Weights of a small contrastive image-text model: encoder patch size [4, 4], trained on simulated fluorescence microscopy of cells.
Rows from block 4 of the text encoder of a small contrastive image-text model, named by matrix and row number. Rows with one number belong to one neuron. Each number is 500 + 25 x the weight over its row's rms, rounded and kept within 0 to 999. All counts start at 0. Numbers have three digits each.
After each neuron's rows are labels from the 100 texts, of 14848, where the neuron reaches its highest value: "fires on" is the input token at the peak. Only what is clearly more common there than usual is listed. The data: simulated fluorescence microscopy of cells.
# fc1: MLP up (text_encoder.blocks.4.mlp.fc1.weight, 1024x256), inputs 0-127
# fc2: MLP down (text_encoder.blocks.4.mlp.fc2.weight, 256x1024, transposed), outputs 0-127

fc1.556:500500500610500500500500500500500500480453557500500500500500548500500500500518500500500500500500500500545500500500466564500515500500500500548500500433500500500500418526500500500500500500500500485500500520500500500500500500500500515500500500500500500500500500500500591500500500500449500500500500500500500500500500446500485457500500500449568500500500450490500500500532500479582467475436
fc2.556:500512500500500500500500500500452500500500500519500522500500454500500490500500503500500500500500500497500500534500500500500498532582500500500500500543500500500500500458500500500500500500500500500500500513492500500500516500500402500522500500500500500549523468500500444500500500500542500500500500500566500500500500555500500500500500500570500500500500500526480500500500500500410500500500
fires on: "thin"

fc1.587:500500500500500575500500465500500500500500500500500500500500500500500500500500500500500494500523500500500500500500500500500500652500500500500500506494574498500500500529500558500500530500500497500500500499500409500500500500500500500500500500578464500500518500500500500500500466500482500500500500470500455500500426500525500500500500500500500500500500500500500500500500500500500500500500
fc2.587:500500500500500500500500500500500500500500500500500500500500500500500500500500500500500500500409500500500500500500500426500500500500500500500649500500500500500500500500642500500500470500500500500500500500500500500500500500500500500500500500500500500500500500500500500500500500500500500548500500500500500500500500500500500500500500500500525500500500500500500500441500500500500500500500
fires on: "seven"

fc1.398:500500500500500500500500500547471460500459500476500500500500500542542431500500455500500500500554460500526500500500500500500500547440500500500500500500553468500500500553500500500500500535500500500451500500500500500500500500500579500500500500545477500500500516500500573500500500454500500465498500500500500530500500500557500455500500530500542500500432500500500500500476500468500494500500
fc2.398:477541508517488466500437500500500500458499512500500502530426494530498498500500500507508500501500514475500482500531500500500500500532484500500517500500500500537500500500548476500476497500543500500470457500500537500443485500500500521507500500500500539439457533500496600449495517500500500538500500450535500516480491455491542566500435500500513529466504500500485438500474467512486449500525
fires on: "nucleus"

fc1.242:526500500500508514500500500480519534500478500546507563500473512500500500500452500500500531474500500554500500490500536475498473500461480500500519500449500500500516500508500500500500500500539555536500511463500489548500532518526500500538539500466500500465468510479526531468473500500484480500478500500481500489546500444516500523525500500500473477517500500413466451530530500500528461513532
fc2.242:482521500486502500498513484525475480486488500474500444496510500500480500500563500495500490509512517454518500499487456502487500484523496523505500531546490490517500500485516467510485507481500438500480500528489514470500463479493502496444450456541510500532545500507479500526500520500524529500556500491500514489432518572469524500477505479500517553500507500554543524475442500500486530500471
fires on: "around"; "yellow"

fc1.708:500500500500589535500500462540500411500483564500500500491497494573500500500462500500500500500500500500572564500500500500512500500455500500500500500500475500500500500500500460500500500500450500500500516578500500500525471500459562500478506500500559551537500543500529500482500500500500436500500489422470570500500542500500500449513500500474569500500500500542500447486500558500500500500500
fc2.708:479500451500500528500500500500500542500500450500500487521500495500500513467541500500500500452450524500415472505500500500479500476500500500500586500509516500500500500500500500500500500500560500488500477447568433484500500500500500500526451500500500500500500500500500500514500500500500500542489563500500483515500376500500500500500500500500427500516500500500500500500500447500521460500500
fires on: "fragmented"; "<end>"; "spots"

fc1.260:500500500500465500415500500500500500500544500500487551523500500500500500500500500500500500500500463500500548500462473449500500500543500500500500555500500553435500500500500500500500529500500500500500500500500500500500500500500528500500443500500500500500579460500570500551500472500469500500500500500500516500500500483500500442500500500500522495500500469451465500500443500500500500441500
fc2.260:500500458481500500500500500543551465500500520500500500500500500500500500500500500527500500500500500558499509500522500500500500500457407461500500500500500500500500550460576500506500455434500500500500500451500500523500500500500458500500500500500500500500401552513499547500500500500500500500500456500500500500510500500500552613500365523500451500500500500522500500448500500500500500500510
fires on: "fragmented"

fc1.88:447532500500500500500500500500436500500500500500500500500467500500500500459500500500511500535500500439500540500500464511450504518500500500500422500500500517472500500569500500500500500508500500500452500500501500500500423500439531500500500500500500500500553500500500488500500481430481500470500500500500500500450500500548500500500548492500500500466500500500500500500500573500515500500500
fc2.88:563500500500500500554500486500560500500500514557500488456500544475500502500500512500435500471500500500472439500500500512500529500556485500500538500500500500500500500500500500508483500500500566500500500500500480500532543500500500500524500531500500500500500500464536546500500500550500577500500500500500520500578500500500500500522500529500562427522554500487500500500600449500500500500500
fires on: "vacuoles"

fc1.591:500484500500500564430500500500457500500441500500500513500500590500500500500462500500500500490500476500500462500500458493500500500500532506500500475500500500500500500500500500458500500500500500500500500500500500500500500500500500429500500480500500515545500500500500500528500489459500500500516500500500500519500500514500500500500500531500500464518443519500559511500535500500500451500500
fc2.591:500500500500500500500500500500500500500500500500500500500500500500500500500500500500500500500500500500500500500500500500500500500500500500500500500500500564500500500500500500500500500500500500500500500500500500500500500500500338500500500500500500500500500500500500407500500500500500500500500500500500500500500500500500500500500500500500500500500523500500500500500500500500500500500444
fires on: "membrane"

fc1.592:500535500548552530500500465500500500500503527474467500500500500556558500488500459500458500500567504455531500500499473554492500500500500546531500500500458500500500500500500500500500500500500500500460524554458561500518454500500500500500500562500500500500521537500523500500550522476500500500500500439500559500500532475500500438500500500456553500500500541543525500477512500500500520500500
fc2.592:471468455473470500500500512504515533516500444500500500518513503484500500500520505466514513479473515516452511500500526500469514457500500500461530500500540516539500507490473481474500522538529508500500474485536465478500500500512516506500488477487500517482485469500512500504467493555504500497500520500500458500474481533500500500515564516500429500525515457494500504508448468486531489539466
fires on: "thin"; "long"; "around"; "rim"

fc1.155:522500500601500500500500500500500500500456570485542500500500565500500500500500500500500500500500484500500500500563500500500500542500500500500500496440500457533500455500479500500431500500500500500500522553473500511500500500500566500500500500500500500464500539500500599500500500500405500500498500500500534500500500455500500460534500500500500500583500500500500500500500500500500500500460
fc2.155:500500500500500500500500500500500515461558500500500500500462500500500506500500500472500500564500500500500500500500500473500529500593500500500500500524468500443500537500500500520496500483500500500500500500500500490471500500500401500533500504500500500532542472500500455500500525500526487500500500500500501500500515500500500500500458500557564500500500495500484500500500500500418500480535
fires on: "thin"

fc1.742:500500518500500565500500457540452500482500500500476500500500500557548468500500500500500500513541500500500527464500482500500500480500500546500454500453500459500500500500500475500453500554500500500500522500500500500500500500501500500500533500500450500500500518500500571500500459463464500500500453500500500536500510500534500500564500500500540486500500500470464500500500500500500500463500
fc2.742:486460500454500484500487453540500524500453509518500500515458500500478500540500500482475500545513558500498547500506455466469500468490479526521500500500500467500471576500522475500453507473500500500488500460512558500500491437516500500439487500500493500500500500500500500519500500500500520500500488500493500513500498500500536500530518500500585463500519434521445500438486500467475489500500
fires on: "nucleus"

fc1.273:429500500560544500500500500500500445500500500500500500500500530500500500500500500500500500547500500500500500500500500500500500500500500500500500500500500500500445500500500500500500500500500500452419500500447551500500500500500500500500455536500500500500572507500500550500529500454503500500500464500500558500500532500500500500543500500456556500500469486545546500527500576500500462403500
fc2.273:500500500498500500526500500454500519523487493474500500500503507500500500500455500455500500500500500500500500445500505500541500500430517500500500500463500500536500500456490500457453500500500583513500499509500500528545461500500515500488500500500500500500453500507484519500500500500500500539500500493500500537500526500500500500500500500500403500500500506509548500449500500500555483603470
fires on: "vacuoles"; "cells"

fc1.670:434449500500500500500500422461500500500500500449500500500500513500500500500500500575500528500500500500500500500500451500557500500500500500500500500500500500500500500500500462500500500500500500500500500500500500466555500553500537571500500500500500584500500500500552500500500459500500500500500500454541500469500500500500500453500531539500500500500456574445500500500561500500500500500500
fc2.670:500500500500500500500500500500500529500500500500500500500500500500500500500500500500500500500500500500575500500500647500500500500500500500373500500500500500500500500500358500500500500500500500500500500500500500500500500500500500500500500500502500500500500500500500442500500500500500500500500500500500500500500500500500500500500447500500500500500500500500500500500500500500500500500500
fires on: "seven"

fc1.196:500500500500500500457500429500441500443500500500500500500500466500500500500500500500500500500500500500500500440500410500500500564500537500500500488500500500575500500580452500500500520500472488500454500543500500528500500500427500500500500536500500500500500500516500500500500500500500462500500500500453546500500447500500500500500500500500500500500471500508500500500523500500500521426500
fc2.196:500449500517500500500500500500500500500500483500559525500519500500500500500500500500500500500500611500506505500500516500500500461500500500371500488500441500500500500500500500500500500500598500518500500467500500475500520500500500489500500500500466500500500500491500471488500456453500500525430500500462466500500500430474500479424484500500500500500500500500521500500500500500500474500500
fires on: "seven"; "fibres"

fc1.325:455535500500500500500516500500489444500500541500500556500500473547535424507500500500501500544524460500503500500480500500500500500500500500500500500500500500500500500558454500465535540500500500485500500500500500500500500500500553500500471500548500500500526500500524558500500500500513500500500500500504500500505483488500436458500515500500500466500500514500500471565500560500500500404500
fc2.325:500500500490487500500500531500500449500500500512509500500500500500500500500500500500606500500500461500418452539548500477585420470500500500471500500500500500500500508433500500544594500500560500500525500500498500500500500500500500498500475414500500500500500500552500428500500500440500500500441500467492500500474500500500500500437483433500500500500500500538500500480500467500500417500521
fires on: "fragmented"; "around"; "nuclei"

fc1.181:500500572500500500413565537500500495500500500435517534520500500500500500500493500500500500500521454500479500500500500500500522497500500500563500450500500500474500500579450500500500520500500462500500500482528500478458500500500500500519500465572443500500500500500500500500500500500500457500500500500500500500447500500500475500550534500500500500500500500500500500500455553500500500500500
fc2.181:520500500500500500500500500500570500500500524500500554500500500500500551500500500500500500500500500500500420500500500537500500500586500500500583500500500500500500500500500500547500500500500500500500500500500500500500575500500500500500500500500500500500500500500500500500500500500500529500500500500500523500500500500500500500500500500500500500487598500500500500500500441500500500500500
fires on: "vacuoles"; "<end>"; "cells"

fc1.236:500500500500500500484543500500500443500461462483500500500450500564500500500500500500500500500500456500500490500501500568500500595467531500500500500480500500551500438500500527441540500500470500500526500544500500500500500500474500449500502500500500500500500500500500500524490500500500412460475500500544500500547500500600500500500542500531500487500500500500448500500500500500500500500500
fc2.236:500532500500500500577500500500506500518500495454500500500500500508500513500500500500500500500500500500513507500500500500500500500472500500500500453487472500500500566500519500552500500500500500526500500500500500543500500459500500500500500572479500500473500500500500500500500500500500500500500500500500508500500574500500500500500500500449413500500500500500500500500500500500576500500500
fires on: "three"

fc1.53:500500500500566500500500427500500500500500500500500500500500544564500460500500422500419500500520500500500506429514500511500500500445568500539500500500500500500500440500500500455506500500483500464500500500476500479500500500500546500500500500500500550500500549500500537500577436500500462500500464500500500479500500500500461428532519500500500503500500500500500500500500500500500500500489
fc2.53:500500396500500529500453486500535500500550506500500500500500500500467533500500535500500500480480500500489500500479500500500500500503511518458587500500500500538500496453500500500500506500500500500500500466513479500500503488570436500500500500500500500500500500500500500513431484500500527500500528500500513499496493514500500580500478500585500500500530500452500471500500462518500500500564
fires on: "seven"; "fibres"

fc1.174:458490558500527500500500512500446451500500538500460530511500500526573500500500500500500500500541500500500500500500500500450500500500500539569415556500599500500547500500463500472500500548500500443500540494500486500453500559430541462500500500500457500500559500500500490500500500439470453457500464526500500537449500500569500500500500481500495536463500470502500500526500500447526500442500
fc2.174:551500500503500500586500500500500500500500494500500500500500500448500560485500500487438500421500533500500414500500500566500522516500500500500588500500500500500500500500500500522500500500500500500470500500500500500500537500500500500500500536500500500500500500434560500424500500518500563528500500436500500500572500500500500500535500565500500500500521500500500500500600500500500500500588
fires on: "vacuoles"

fc1.575:500500500545500566420500500500459491500500500500485500505500496500500500500500500500500500500500452500500504452500500500446560500459500500500466500500500500500500500500470506500463470500500500461448483554500500500500446500500541500500500500554500500500559500500506492573500500500494500444500500500500500500500467530500500500500500488531486460489500463500484530500500500500500500500457
fc2.575:567500504500557500558500541500500500488512500500500500500500554470491500500500500500490500500500500492538495500500500500508500500554526500500505500500498500479500550500500500594500484500500500510501500448500500500453572475500500500539500500467500497500500500468519466500500500500500535500500500500500500520500600500500507500500525500451500481500500525524500500500500500501463500500505
fires on: "membrane"; "cytoplasm"

fc1.699:500531463500565589500530449539500500530500527500500500500461493593500548500500487500500500549523567471500540500500500556500500555450534500500500500500500500478548500500535471493500500500486500500500500500477548500500462500531531500500525500500500500500528530500500500500500516435500451520500500458500500500500500500500500458500442500481532500445485500500535500500516500500500500489509
fc2.699:477463472500462474500500522500521500500500442500531483500520511500500473500500499500521500487485500532472500500507530500491500462500500500458504481500532500536500519500500500476500507518500500500537500500500488500519497500526523500459483453490500500500464500500500493501456506542500531500499500500500480500500494534504500494487534500500412487529500450512486500504462488500535500555465
fires on: "around"; "nucleus"

fc1.544:458500500500500500464443500500500500476500449500500500500500500500500500500500500500500500446500452500500500500500463500500510500500500500500594500500518500500500473500500500500500500500500500602500500500500471500626542500500500487500500500500500463500580500500500500500500500500500500500500500555578500500500500500500555500576500500500500575500500500500500500500563535478500500500500
fc2.544:500335584500500500575500500500500500500500500500500500500500500500500500500617500500500500500500519500500500500500500500500500500500500500500500500582500500500500500500500500500500500483504544500500500500500500500500500500500500500500500500500500500500500500500500500579500500500500500500468500500500500500500500500500500500500500500500429500500500500500500500500500500500500500500500
fires on: "long"; "green"

fc1.219:500482500520556500500530529500500500500500500500500500500500558500491500500494500500500500500481412465500453500500451548500500500500496500500500500445500500500500495500472500500500500500532500500500500500500500500533500500500563500500500514548530500500500500500500599500500500500467500425500500434500500500500500500500500500500500500500500500500500545500541500442500500500461500500500
fc2.219:500500500500500500500500500500500491500500500500500500500500334500500500500500500500500500500500500500500500500500586500500500500500500500500500500500500500500500500500404500500500500500546500500500500500500500500500500472500500500500500500468500500500500397500500336500500500500500500500500500500500500500500500500500500500500618500500500500500500500500500500500500500500500500500599
fires on: "around"; "thin"

fc1.77:464500500500500625500500500500500500475500500500500500500500500500500541500500436500470500517500500500500500447500500500412459425500500500500500609541500500479500500500487500411558500564500512500500500500500500419521456500500524452500473512500458500500500505500500500500500500500500500500500500500500500500500486500500422419476500500442500500500500500500550500500492559500500500500500
fc2.77:545500500500500373500500500500500500500506500500500500457500500500500500500500566500500500500500500500538500577616500439579500583578412500500500500500500552500500500582487500585500500500500500500500500500500500500500551520500428500500500500500500500510500523500500500481500500500500500500500500500500500500528500432500520577500500500500500500500500500500501500500500500500500500500488
fires on: "long"; "<end>"; "around"

fc1.307:442500500500550500450500537500500443500500522500500576500500487500500500500500446500518500500500500500500500500542500500500500500458559500544500524518553500500500434500452500433539500586474500452500516500500500477440476500500500437500494485500500500500500500500530500500535500500500500500450514500500500500500500500534500500541500500500500446500500463500486500500500500500500500500500
fc2.307:500442500500500570500541500500500500505500500500467544496541504500539413500500424500500500475511423507504502500545562531500500514500565500500500497478532484522500572500500500529500558447505518500527535500516500514479500500518530478500500500468500500500500500500474401500500508500500500500450500500500500500500500500518500500488500576500500428478500500500479500456476500500533500500569
fires on: "three"

fc1.633:500500500500500474500500500500500500500500544500500500500535547500500414549455431500500500500500500500531500488537500500500500500459500500500500538447500424500500445500500500500447500500500500500500500500500500519500464500500500500500500504524500552465513543500500500497500500500500500500500500500500500526500500500551500500500500500422500500537500456555500500500537500500500500475447
fc2.633:500500500500500500528500500500500527500578500500500500482500482500500500500500533500500500500500490500500488542500500500500542500607500500500510500518500500450500539484500500500500500500472500500513500435519514515500545500522440500551500500500500500500514500500500500500500500500528500527500500500570487500500511529500500521515500500564555500500497500443500500500500485500476500500543
fires on: "thin"; "long"

fc1.240:500500525574525500500533500558481500500500541500500500500500500500526478500500500530500500500500519500500466500500430542460500539500500500500511500500500500500532446535500465500454533500500500500500500483500500494500500503500542500500500505500480552500500494500500500491500464500457426500500460500469500500500500463500531500545500500470500500500500517500500500500500500500542457409500
fc2.240:520500500500454457500500500467472500512500500500500489447534501515500456500492499500517500500525470527535578496500541500500500500500482500500470500500440500500492594500533500500500482403500498553540500500413500545500540500509427500500520500521500473472448500500500500463494500500543534478500513518500519500500555480463500500427453494500500500460530500564500500500500500502456500532500
fires on: "membrane"

fc1.274:500504554500461500455500497500486500500500549525448557500500468457500500500455500492476500500500396500500500455500500504500500500507496463528468500436530500500500500528450507500500500500500500500500514500500500500500519500500500500500500464500491500500500500521500500500500500461500500500500500500427500500500500500536500500500500476513500453500500500468435500500500500500500500500500
fc2.274:491506459500500505516500500537510500524500453471500500525477500500490529485548499502500500483500582473500507500471500529479525460472500510485540500527500500521498507447527480470500500516524500526468500493500504500539486500518547500500500510500500466485469500486525500500500499506500500516483521474526500500464499553500538495500508525458427548500500500532549531456436481500540500542477
fires on: "around"

fc1.703:500500500500500500459543500500437500500553500500500544500500500461500500459500500500500500500532441500463493500528500449500500500571500500500453500500500500500484463500500590500493487500500500500500500500500500464500500500500461500500500500500500500500557558500456500458559500500500500500500503500462500500500500514500500500500500500500500500500441500431465500578490500500500458430500
fc2.703:500500399500500500562500500500590500500500500500500500500500500500500500500416500500500500500500500461500483500500500500500500493500500500500500500500500500500500482375500500495500500500500587500500500500500500500500500500500500500500500500500500500500443500500500483500500500500500500500500500500500500500500500500500500500500500500500500500500500500500500500500500458500500500500500
fires on: "long"

fc1.528:500500575500500500500555506546500500465500500500449500533500485500500500500535500500515500500503500466500500500500500478462500500500525500547500500508605517500500500570500500500468500515500500500500500492514500500500409546500500500500500500500460470520547500547482500500500500462500435437500500500499500538500500500549471458497500475500500500500500470500500500500500556500546500500500
fc2.528:540500500500500500569500500500544500502518503552500500470500500500500577454500535500476500461527534513500432500500500505512501500535500500476571500530475500458536500500500500503500511500500545500477500500500476480490583488500500500526489512500500500500474500479548486461500540523500555539500500512500472500500481500500500500514511500500500450505500523500500500500588459500500500500579
fires on: "<end>"; "long"

fc1.227:500500581500500500500534506580500500509500500470500500500475500500500500500500500500484489500500491500500500557513500482500500523500500500500469500500592539463500500580500500500423500500452500483500500470500500500500500500500500500539500500500500500500500488555500500500500500500500466476543500500500500500500500500500500500550500500545500554500500500500500500500500500500500500407500
fc2.227:513518423500500528512500500500551518514492500500500500448500500500500530479500527497487500500500538500477500482457500530494514437510500501498536500525453500500500530450550500500500500500547527526500500500472509479500500500510481500488500500518500474500500500500585500500500500538500541500500504500517505500500500509500505484504488541424514458500533487500500500500500460500500500500540
fires on: "<end>"; "around"; "rim"

fc1.210:500500500500500500439519461533500445500438500500500500500490500539576500500500445500472500513500493500500500456500473499470500522500500515500500500500540500500500500500500474500500525500500500500500500500500534500500481500500500500506500500500484500500500500545477500494567500500423453500500500500458500500532500500520501500500500500500541500521500500502500500500500500500500463425512
fc2.210:500450516467500500500500412500484467500444500558500494524461500503438512523557500487490500527500500488500545500500498500471500440500531485500500451500500500500500581417481497500449540500500500500500500500500548459499500427514500500500500500500482500500500500502500500500500500500500508450562500500500522500473500473500533523511500500500587487500500500500467500494484512489454500500500
fires on: "nucleus"

fc1.90:541500572500490491449500500479500500468500500500500546500500500500500413500470500492474500486500406500538488500508500500500500500500500500500500500500530520500500500562500514500500535500500548436500565500500500500500500538500463500520500500500500500500500500522500500500500500500454500500548486508500500500537467500523500479535518473500500459500500479450455500554547500487500500500500
fc2.90:480500475500500516500500521533507500517500457465498500530464500500491535500549502495527511500500589469500500500471500500475500459475500508486551500500500496526500516448530478466500500509526500519473500500518500500539468500500539523500488500500500500466468500500500500530500500500500500514499500500528500500455500541500500503500502509474426548500487500534545537434431500500523500547477
fires on: "long"; "thin"

fc1.9:500417560500500500474500500500500500553490565500500500500500501500554500500500500500500500511527500487500500500592500500500500500500575500466493500500500489500500500500445423500500556500500500500500500500534500554500500569500560500500500434500527500500500500500500500500573439500500500500500500500500500481509500500500462500557500466500500500500500548500500432500500528500500500500500
fc2.9:500500500500500500500500504386500534500500494500500500500500500500500500500500500500500500500509500501500500500500500500673500500500500500500500500500500420500500500500500500500500500340500521500628500500500500500500500500543500500500500500500500436500500500500500481500500640500500500500500500500449500500500483500500515500500500500500500500500500500500500500500500500500500403500500
fires on: "ring"

fc1.50:515500521500500500500500455500500473500457500500500500500500500513500456513500418500500501500500500500531500424500500500500500532500500539515463500500500483500500442500456500500500500500541500500500515550500500500532467500463500500444500514500500489500500500500544563463558500500500500500500500500500500500500496500500460500500500500500500467500500500500461500500500500500500466500487
fc2.50:500500405461500466500500495500500529500500500500500500500500500500500535500607525500500500502500576500458500500500500500500575502521486500500556500500500500500500500438500500500500500500500500500500500440500500500500500500500500500461500500500500500500500500500522500500500500535500500546500500500535500500500568598500500500500500500500500500500592500511500500500500438500500500500500
fires on: "vacuoles"

fc1.171:500500500500500504500500533500500500474485500500458500500500500500500500453500414450500500500549500500500500500500500500500500548500510531500500559469547500500500500500500500500485500542500500427456500500500500500500476500473500500551500500500500500500500500572528472542500563500452457500493538500500500546500515500500443500500500470449500500500539450530500500500500500500500500500500
fc2.171:500540500484443500500500500500500500530500509500500500500504500500500455542441520482500452478456500500573500500500500555574500524500500500461500500483500500506462500436500458500500500464500556500547460500500500519500500500497500507500500572500555493500475493454508500500500500584500537475500500470501500500512500500462533529500500525500500484515453514500556500500500500570488491479500
fires on: "around"

fc1.496:437500525500500500447511419500467500460500500538500550500500500538500437521443467500500500529500500500500500500500500535500500500523500457500475500500514457500500481500500479481578543500500500500509500514500500460500464500466513448500463477540500512494500500500500500500541537500474447500529500500500500500526460489500500500500521526500500500479500500500500473535454500500500480478500
fc2.496:500517500500518500535527581500504503517490510487489500500500500500500500472599500500500500503500528498500469475549512500500500519499500479500500500500500500500480582500500500532500441500483500563500502477501500521500500441500500486517500500484509448500500530470500519500456500469500500505486458500557500538515548500483500500491500474500500500500485495500500510458500500500546500500500
fires on: "thin"; "long"

fc1.445:500500500500500500500500500500500500500490500500500566500500500500500500500410462500500500500500500500500500500500500525500500442500500500523500500500500500474500500500461496500500500526529541433500510500500500500500500545500500500500483500500500500453500500500500599500500500459500500485500500500500500500500500500500452500500500500500500441500500500500500482506526500500451500500500
fc2.445:500500499500500426500500519500526500500500440446500500500500500500451500500563500500500500500500500500535500577529500500549500502500500510500500467500500500500500500500528474500500500500500482595500500500489500500500500500500500500500500500500500500500500500500500465500500520500500500500459511500500500500500596500500502517520500500500477508500500500530500500456508500536500561553504
fires on: "vacuoles"; "around"

fc1.124:500500500566504551451507476494494462500500500500500553500500500524500470536500500500500481500500436500500518500500469534467500500500500490500438500500538500500500500500500500458500506566511500500500500544500520508500457531500500500500500485500476500500500500476500500500500460500500434436500500500500531500500452470500500500500500471452500471486500500500505500561500539500500500500500
fc2.124:500500500500500500500500500500475434500423539500500500500469500500500500487580500500500500500496500500500500500500500462491500500500500500500500500500481500514442500492500500500500500500500500500500564500500500500472500500500500500500516500500500500500500497500500500500500516507500500500500418500522500500500500500500500500500500500500500500500500517586500500500441500409500500445495
fires on: "nucleus"

fc1.346:453500572500500500500464415500500500450500530449500500500500500500470500500476500500500500548466500500500500500500524478466449500500500500500454500469500500500500433500500500469500500500500500500439500500465500500507500500445500500522500500500500553526540500547520500500500458454500500500561500500500500500500500500538500467500500500500563500500500500500500500500510500500555540395500
fc2.346:397500500500500500500434500500500500500500500500500500500500500397500500500500500489500500500500500500500500500500587453500500518500500500500500500500500500500500500500500500500500500500500500500500500522500500500500500500500500500500500500500500500500500500500500500500500500567500511500500536500500500500500500500500500617500372500500431500500500500500500500500500500500500547500598
fires on: "fragmented"

fc1.601:500580500540500493500500500500500500500500500500500487500500500455500393571475500500500423500552451500500500500518500500500500500500500500545500500500536461500500500516500500500469577500500456453500500500500500500500500500500545500500500450500500548500500500500500527500500562500500453500500500500410500500522500500500526500500500500500500500446500500498499500500500464500500500500500
fc2.601:500500500500500500500500500500500500500500500500500500500500500500500504500500500500500500500500500500500500500500500500500500500500500500500500500500500500500500500500500500500500500500500500500500500500500500500500500500500402500500500500500500451500500500500500377500500500500479500500290500500500500500500500460500500500500412500500500500500500500500500500370500500500500500500500
fires on: "around"; "<end>"

fc1.238:486500500500500540472571556500468456500427531500500500535477538546542480471500500500472500500518500500500500500564514500516500578500529500552463500500500500500460500500500500455514500500433500500467536500500500489500459500457500449500500500500536421500500500500526500500500457448500500500500500500500500500544500500500441500500465500539500450500424469500500500500500500463500530500500
fc2.238:500487500500500500503500532500500500505500474500496498408548489458521500500473465500500500500500500500578500517543500511500500541481493500500500498474500478500531614500500500545500490500500500530500521500500500536500500500500481500500500500505500500500500465500512413500500500500500514500431500500435492500500541500500500500500500500460500456500500446500500500500500500500508500564500
fires on: "three"

fc1.79:488492582500500485500523505500500500500508467435500500500477454524523500500500500500500500500500489465500500500500500500500500500500500500536482500500599538500500450546500500495451500500500467500500500500532500500500500551481500500500500500500451535500500500500448500500500500467500475460554500500500500500500500521500500500500524500500501500500500452500500519500439500500552520424451
fc2.79:514524455500465500524431450500547527511515500500500502500537504500500532489500537501469500497500524500500458487462548536500543500523523500500545500500500484500500500451516500525517500500500544518470464493483503487500500500521500482496500530509512500500500486500575500465490500539500543500496500484500500500500500505500500500528492526451515500508557500500536514500539453492500500500500
fires on: "long"; "around"; "membrane"

fc1.514:442500529561561499500500500526500500500500521500500500500500500569564500500500500500486500553500500453509500500500443575500543576500500500500500470526502500500500500500500485500500500508500452500469529521500500500500476500500545500500479500500500463500517554500500500500573500443500500500500500500500500500479500523500526462500495500500500534485457553500522500464500542500506463440500
fc2.514:478458500461447456507482559457513530500488458500500500500530500466472480504500500483550500500481481521500512500500500469500451463470502500467498500523514500525518519500511500469525503500535500511552500500521500500524531500500500500479500443500500500470464484500500500501460517523500534500482500526475479500483500500500500500440520483500430496520500476505500500500479500500500500543500
fires on: "ring"; "smooth"

fc1.125:500500500500500500534500500500500500500472441500500500500500539500500500500470500500500456500543449445500500425500494480500500500500500536500500500500518490500500500500500500500450555500500500440500500500500475500500500500500500500500556500500500500500500500500500500500500500439497441472547500500463500500500500500595464500500500500463500500430500500500500500483559500500465467489473
fc2.125:500500500500500500500500528500500500500500500500500500500500500389500515500500500500500500500500500500500500500500500500500550500500500500500500500500500500450500499500500500500500500500500481500500500500500500500500500500500500500496500500445500500500500500500500496500500500500500500500500500563500500500500500500500500599500500500500500500500500500500500500500500500500500500500500
fires on: "membrane"

fc1.241:500500500500500500524500477497500481500500551480496500500500500536555500464468500534500458483500500474473552500516500500500500453478500500500500500500528500500500470539476500500500500500500500537500500564500548500537474500500500500500500500460500500500540500496500563500528500500488500500500500500500500500500500500500500500500522500487500500567460542500500437472500517512500474500500
fc2.241:536533500500500500500500500500471500500466500495500516527474500464434500566526500500500518500489467500561412482500500480487500500488530500500500511529500500500514492500515500500500500500578500500467500439521500500500500500500500500500462470558548500482460500500500500506455506470500500500505500500500500514500533500500500551500477500526500500462500452501511527500496500493455500500495
fires on: "around"